Weights of a small image classifier.
Model: 2.7M parameters, 24-pixel images, norm layernorm, activation relu, patch size [2, 2], layers 6, width 192.
Rows from block 3 of a small image classifier, named by matrix and row number. Rows with one number belong to one neuron. Each number is 50 + 15 x the weight over its row's rms, rounded and kept within 0 to 99. All counts start at 0.
Before each neuron's rows are labels from the 100 images, of 14976, where the neuron reaches its highest value: "patch colour" is the nearest of a few named colours to the mean colour under the peak. Only what is clearly more common there than usual is listed. The data: reaction-diffusion patterns (Gray-Scott).
# fc1: MLP up (model.blocks.3.mlp.fc1.weight, 768x192), inputs 0-95
# fc2: MLP down (model.blocks.3.mlp.fc2.weight, 192x768, transposed), outputs 0-95

patch colour: grey
fc1.540:25 61 50 61 34 76 19 61 72 63 57 62 39 35 89 53 46 52 44 47 48 36 45 33 57 50 40 60 54 41 38 50 51 42 52 66 52 56 35 47 81 45 40 08 53 54 51 29 51 75 50 42 59 46 38 43 50 57 54 53 69 64 60 64 38 65 68 35 52 65 51 32 43 60 62 52 38 48 78 59 42 48 27 32 56 39 60 26 46 59 56 51 87 13 54 51
fc2.540:53 51 55 50 55 47 68 38 35 56 66 25 75 61 32 58 34 63 53 50 65 36 24 24 75 63 34 72 56 65 52 63 32 36 61 40 52 60 57 63 38 41 37 45 55 43 48 46 67 55 41 46 68 76 70 68 41 56 51 50 55 41 44 38 46 40 75 31 40 59 34 45 47 72 53 15 32 35 52 46 29 51 49 63 17 32 39 48 63 38 26 53 49 41 37 51

patch colour: brown; green
fc1.720:65 40 56 29 53 53 51 50 29 40 53 72 75 60 25 60 48 38 31 35 52 56 65 73 47 45 23 58 61 65 55 25 49 58 90 57 31 78 45 71 55 42 53 45 33 24 54 51 40 46 39 63 57 79 33 56 45 17 62 65 39 81 31 50 54 37 57 24 57 38 84 57 17 50 43 54 46 64 53 48 42 19 41 72 75 57 60 42 76 66 76 52 55 41 50 52
fc2.720:45 30 39 60 49 74 45 60 40 39 33 68 43 90 44 72 28 54 75 56 31 64 63 50 64 49 19 69 39 43 25 51 38 73 81 59 54 36 37 46 29 47 46 40 51 28 30 67 32 53 62 62 35 71 25 63 40 35 46 65 46 53 49 66 39 46 30 56 30 05 57 73 67 57 54 56 52 67 50 67 22 56 74 44 57 38 44 22 25 74 40 78 48 52 44 40

patch colour: green
fc1.146:53 40 48 50 48 49 54 73 77 71 82 62 55 40 31 60 40 50 45 61 50 34 51 43 36 24 28 49 22 28 63 28 58 69 55 55 69 75 47 46 68 55 69 48 27 60 68 28 52 60 32 43 21 28 36 89 24 45 38 49 46 02 70 54 30 65 53 25 56 62 46 56 46 37 62 40 39 53 56 56 47 64 53 57 39 53 50 25 31 73 45 57 67 60 92 48
fc2.146:44 53 57 43 28 31 38 23 32 45 38 36 59 32 49 36 46 55 54 71 36 40 77 52 19 44 43 43 19 34 80 33 39 41 74 28 45 36 45 67 44 70 71 46 63 58 35 56 91 49 51 31 63 62 42 55 46 57 59 35 47 52 36 66 22 51 39 69 56 47 51 59 59 29 27 59 62 78 55 63 64 76 25 80 51 43 43 34 29 34 59 52 25 40 21 40

patch colour: brown
fc1.49:61 49 32 69 50 38 51 58 65 55 39 48 73 52 48 49 45 49 42 47 52 45 67 62 49 43 46 46 51 39 41 44 47 84 45 40 62 61 73 71 50 63 50 37 27 60 49 68 36 83 31 37 44 20 42 55 17 82 51 34 64 42 72 43 53 65 24 47 42 89 26 48 46 54 22 36 54 49 43 48 46 40 37 44 29 43 60 31 50 19 49 51 46 32 43 45
fc2.49:52 35 42 53 55 48 71 28 42 46 71 31 44 15 53 41 57 47 53 79 45 58 77 50 60 43 65 53 29 37 62 28 66 52 63 53 40 39 68 51 57 62 67 35 92 41 64 46 98 25 51 39 50 64 54 77 52 61 73 71 58 55 62 75 57 52 37 70 60 48 55 77 40 50 39 44 40 63 73 46 54 74 25 70 78 74 41 52 45 41 62 49 37 45 47 59

patch colour: grey
fc1.596:63 32 68 61 56 32 49 43 44 51 31 37 34 32 84 43 62 55 43 47 81 46 14 47 56 75 40 65 48 53 48 45 40 44 23 76 58 55 56 57 57 27 36 53 58 33 52 42 74 28 74 12 38 30 43 51 61 42 68 48 29 66 37 61 35 36 49 24 46 64 64 55 52 29 66 28 63 47 45 74 33 45 57 52 43 69 55 26 70 55 64 47 11 43 21 57
fc2.596:35 69 31 55 77 63 44 31 45 28 55 53 37 45 62 50 17 44 53 51 50 69 46 63 59 42 75 62 37 79 48 25 19 54 76 66 33 42 70 74 41 30 68 51 43 29 79 08 50 52 37 50 55 38 37 44 76 41 48 59 45 29 54 45 73 62 35 49 29 69 39 25 34 75 36 62 62 52 76 21 31 45 59 42 54 33 45 72 60 53 42 51 46 29 57 44

patch colour: brown
fc1.465:42 40 44 68 46 63 46 51 39 62 78 76 54 59 62 60 30 66 72 50 55 47 90 34 49 54 40 44 76 40 51 29 53 67 12 76 44 70 68 60 49 54 82 39 57 50 55 41 41 56 27 72 70 45 28 17 42 57 31 70 39 23 63 52 71 54 37 61 17 67 57 38 60 15 49 44 59 68 64 59 62 44 63 60 69 56 58 39 31 44 52 68 55 69 46 62
fc2.465:76 60 49 38 40 52 57 50 36 37 67 81 32 27 36 54 79 53 37 44 42 26 58 64 69 42 72 58 65 53 57 71 64 54 46 61 23 37 32 48 47 51 53 63 45 23 60 45 58 44 89 84 67 49 67 35 60 42 32 69 50 35 34 42 31 53 42 36 43 65 52 62 41 42 66 48 42 67 54 47 33 46 35 42 65 30 46 47 53 60 13 28 40 45 71 20

patch colour: brown
fc1.556:30 48 59 32 44 45 50 57 43 52 54 43 52 42 24 67 43 49 32 45 51 55 41 32 46 65 46 52 72 66 53 29 43 59 20 55 66 48 30 52 89 95 63 43 67 50 50 64 36 55 43 26 33 52 63 56 31 48 12 61 77 45 70 32 56 39 33 67 48 69 52 29 54 55 53 51 34 71 60 52 48 49 48 69 56 46 20 73 35 83 43 64 57 54 38 33
fc2.556:46 81 47 54 59 44 52 47 57 51 47 59 25 13 63 38 41 61 32 65 46 53 35 43 48 50 53 42 43 25 53 62 62 46 74 56 36 24 61 18 40 48 61 47 45 36 34 54 69 56 51 41 62 48 36 57 44 62 48 58 59 46 35 52 21 48 56 46 69 57 36 81 55 50 57 46 23 52 74 56 35 67 69 53 28 49 77 52 68 46 18 35 37 41 42 64

patch colour: brown
fc1.45:31 42 36 66 28 55 51 50 28 48 47 78 43 52 49 47 33 51 48 51 56 43 51 46 75 42 45 91 31 58 61 57 56 62 52 47 63 74 51 19 54 62 76 44 64 47 47 58 37 55 42 49 22 48 56 55 43 61 12 57 70 44 45 32 84 20 35 59 47 58 43 74 33 53 42 59 89 63 64 57 85 74 52 32 48 49 66 76 41 56 48 66 55 57 42 49
fc2.45:44 64 54 41 41 41 19 62 46 53 53 57 50 43 67 42 68 40 15 34 49 53 44 79 51 42 60 51 22 28 52 55 66 39 55 26 41 61 59 57 64 55 41 63 77 50 25 11 56 56 25 68 55 56 50 62 30 66 50 24 43 41 29 24 13 63 39 82 67 61 60 51 29 02 33 55 57 65 63 58 49 55 84 66 67 57 27 44 47 41 22 45 36 31 59 34

patch colour: green
fc1.676:58 38 30 59 55 08 46 57 60 54 49 25 44 47 34 37 54 12 58 28 59 81 50 29 31 61 59 67 56 53 40 51 53 60 71 42 47 19 30 45 53 32 50 34 74 57 60 47 52 34 57 53 48 31 65 48 34 58 24 50 53 60 24 27 51 42 71 52 73 53 44 58 47 32 55 19 46 57 33 68 63 28 46 60 45 20 53 30 28 43 40 39 57 55 92 36
fc2.676:33 43 53 79 47 62 81 52 38 53 36 49 65 38 55 56 35 21 64 54 55 31 31 45 22 48 47 66 40 53 59 63 67 38 46 58 46 58 36 28 55 45 38 52 19 43 27 78 62 48 31 59 43 40 50 23 31 45 55 47 58 39 51 30 50 86 49 48 39 42 51 75 34 80 43 63 38 51 68 40 53 46 48 60 79 68 58 48 30 39 75 75 15 41 37 26

patch colour: grey
fc1.718:23 27 52 49 18 18 37 27 59 60 35 40 56 67 37 43 48 74 76 33 47 76 66 30 78 39 89 53 52 43 30 55 41 67 68 63 52 37 43 16 42 62 45 73 57 65 51 49 45 45 42 60 58 65 67 52 62 35 63 85 45 74 47 46 74 53 58 53 46 47 51 59 48 67 65 63 67 38 33 51 23 28 42 59 51 51 51 51 56 41 28 47 32 50 39 56
fc2.718:46 73 45 46 43 48 73 55 44 33 59 57 45 73 54 30 49 40 35 48 28 53 18 41 45 75 42 45 51 67 63 36 34 38 34 44 79 78 52 72 40 46 45 53 39 25 57 54 96 31 55 52 78 59 67 38 53 28 37 55 45 49 44 72 49 50 64 35 54 42 22 42 02 42 41 35 66 51 49 46 32 44 58 48 50 48 70 65 52 59 47 34 31 22 59 45

patch colour: grey
fc1.604:32 38 56 54 18 48 56 39 65 36 16 78 88 68 64 65 39 57 29 62 54 23 46 53 55 68 66 44 59 61 49 63 50 65 45 67 44 52 39 58 59 33 11 32 51 47 44 07 44 63 49 50 38 37 32 59 37 49 71 58 64 46 42 49 54 37 60 52 30 80 25 62 43 52 42 34 43 36 50 87 38 50 48 49 42 22 63 47 78 50 50 39 37 71 64 43
fc2.604:50 87 29 71 71 45 38 45 19 46 54 15 32 54 82 63 57 70 39 59 58 58 47 55 76 85 44 64 64 55 54 63 49 42 20 04 38 79 55 56 59 39 36 51 48 54 44 42 55 54 39 56 34 33 44 56 43 42 51 60 48 58 89 12 71 34 39 48 66 53 64 36 50 61 49 69 69 45 47 35 56 57 62 71 44 51 48 61 45 53 55 67 56 28 41 52

patch colour: brown
fc1.182:35 46 57 33 61 44 51 31 54 70 68 61 48 53 30 42 26 49 46 32 61 26 75 55 66 63 36 69 26 30 88 60 70 75 71 37 47 48 60 53 47 70 51 41 77 52 36 42 63 53 67 50 47 51 68 43 55 45 51 71 49 24 64 65 52 70 67 74 63 49 56 19 32 42 55 47 57 27 51 40 31 54 38 59 69 55 57 64 43 52 73 52 57 84 48 29
fc2.182:43 54 69 54 30 54 45 23 42 45 36 52 36 62 55 63 84 64 17 55 54 32 37 62 68 72 36 54 40 56 52 63 49 52 65 52 29 49 56 48 53 54 65 30 60 65 53 59 73 47 60 46 57 57 75 30 57 71 46 42 29 77 44 21 39 48 47 42 35 39 47 42 40 49 57 56 47 25 47 46 16 78 67 53 61 35 38 51 59 15 66 54 41 42 51 65

patch colour: green; blue
fc1.420:48 67 47 63 53 37 61 41 51 46 50 55 51 65 75 69 58 51 54 25 48 91 53 22 52 37 75 47 49 51 56 48 31 54 61 60 35 64 28 13 44 21 44 45 39 67 48 71 17 63 42 43 63 45 49 35 39 39 48 68 34 50 36 32 55 56 43 43 30 51 26 53 42 42 43 62 55 60 26 49 45 41 38 19 64 66 31 56 68 43 27 62 44 63 27 50
fc2.420:47 53 66 72 51 52 58 63 47 46 46 45 50 52 35 23 45 66 64 60 37 45 00 56 56 52 36 32 38 55 59 29 23 18 37 65 66 75 36 54 43 65 59 58 32 35 59 28 61 38 36 62 64 62 61 41 58 79 68 29 25 30 30 53 57 22 47 52 42 41 56 51 10 37 36 47 44 48 26 59 63 45 70 45 45 72 58 68 55 82 15 62 28 62 31 34

patch colour: grey; purple
fc1.577:61 79 54 41 63 27 41 45 38 53 26 61 39 72 14 44 54 75 50 23 84 32 25 71 57 79 39 57 41 51 49 69 37 59 70 51 63 26 72 56 31 45 34 19 56 54 46 43 38 49 47 43 59 44 25 45 69 53 67 49 45 49 57 46 48 49 31 66 60 41 39 65 44 58 65 23 69 47 73 45 72 28 70 53 42 50 38 51 57 47 53 49 63 88 46 30
fc2.577:29 35 74 64 57 62 46 42 43 38 48 55 31 64 47 42 58 48 62 74 62 55 32 60 44 59 39 44 36 55 44 50 67 54 67 56 49 78 54 33 74 45 54 36 40 60 62 51 46 56 66 52 42 45 50 45 45 39 39 37 35 61 62 65 36 45 47 22 54 79 64 41 35 31 65 18 49 39 64 35 52 66 45 70 22 48 60 40 71 49 32 39 54 36 34 45

patch colour: brown
fc1.229:52 72 53 68 62 40 34 79 61 46 40 65 51 58 23 31 41 38 42 51 48 39 29 37 60 89 45 79 65 60 30 55 45 42 58 64 53 31 48 40 50 28 39 51 76 26 80 43 51 32 64 50 60 47 29 51 49 44 50 61 70 54 50 39 84 53 57 53 38 65 28 55 62 64 53 34 62 49 24 57 49 34 66 56 53 50 61 58 65 31 34 29 39 47 55 57
fc2.229:40 37 56 43 65 52 46 42 58 49 49 40 62 72 39 53 56 61 30 69 39 50 34 68 15 36 74 50 33 62 38 46 61 32 30 69 53 38 38 56 75 56 45 43 73 43 25 25 26 59 56 41 59 70 62 57 52 52 81 52 39 59 56 35 64 74 34 37 43 24 48 74 53 54 53 38 22 24 39 49 29 47 49 18 35 38 47 42 30 60 51 39 58 52 57 55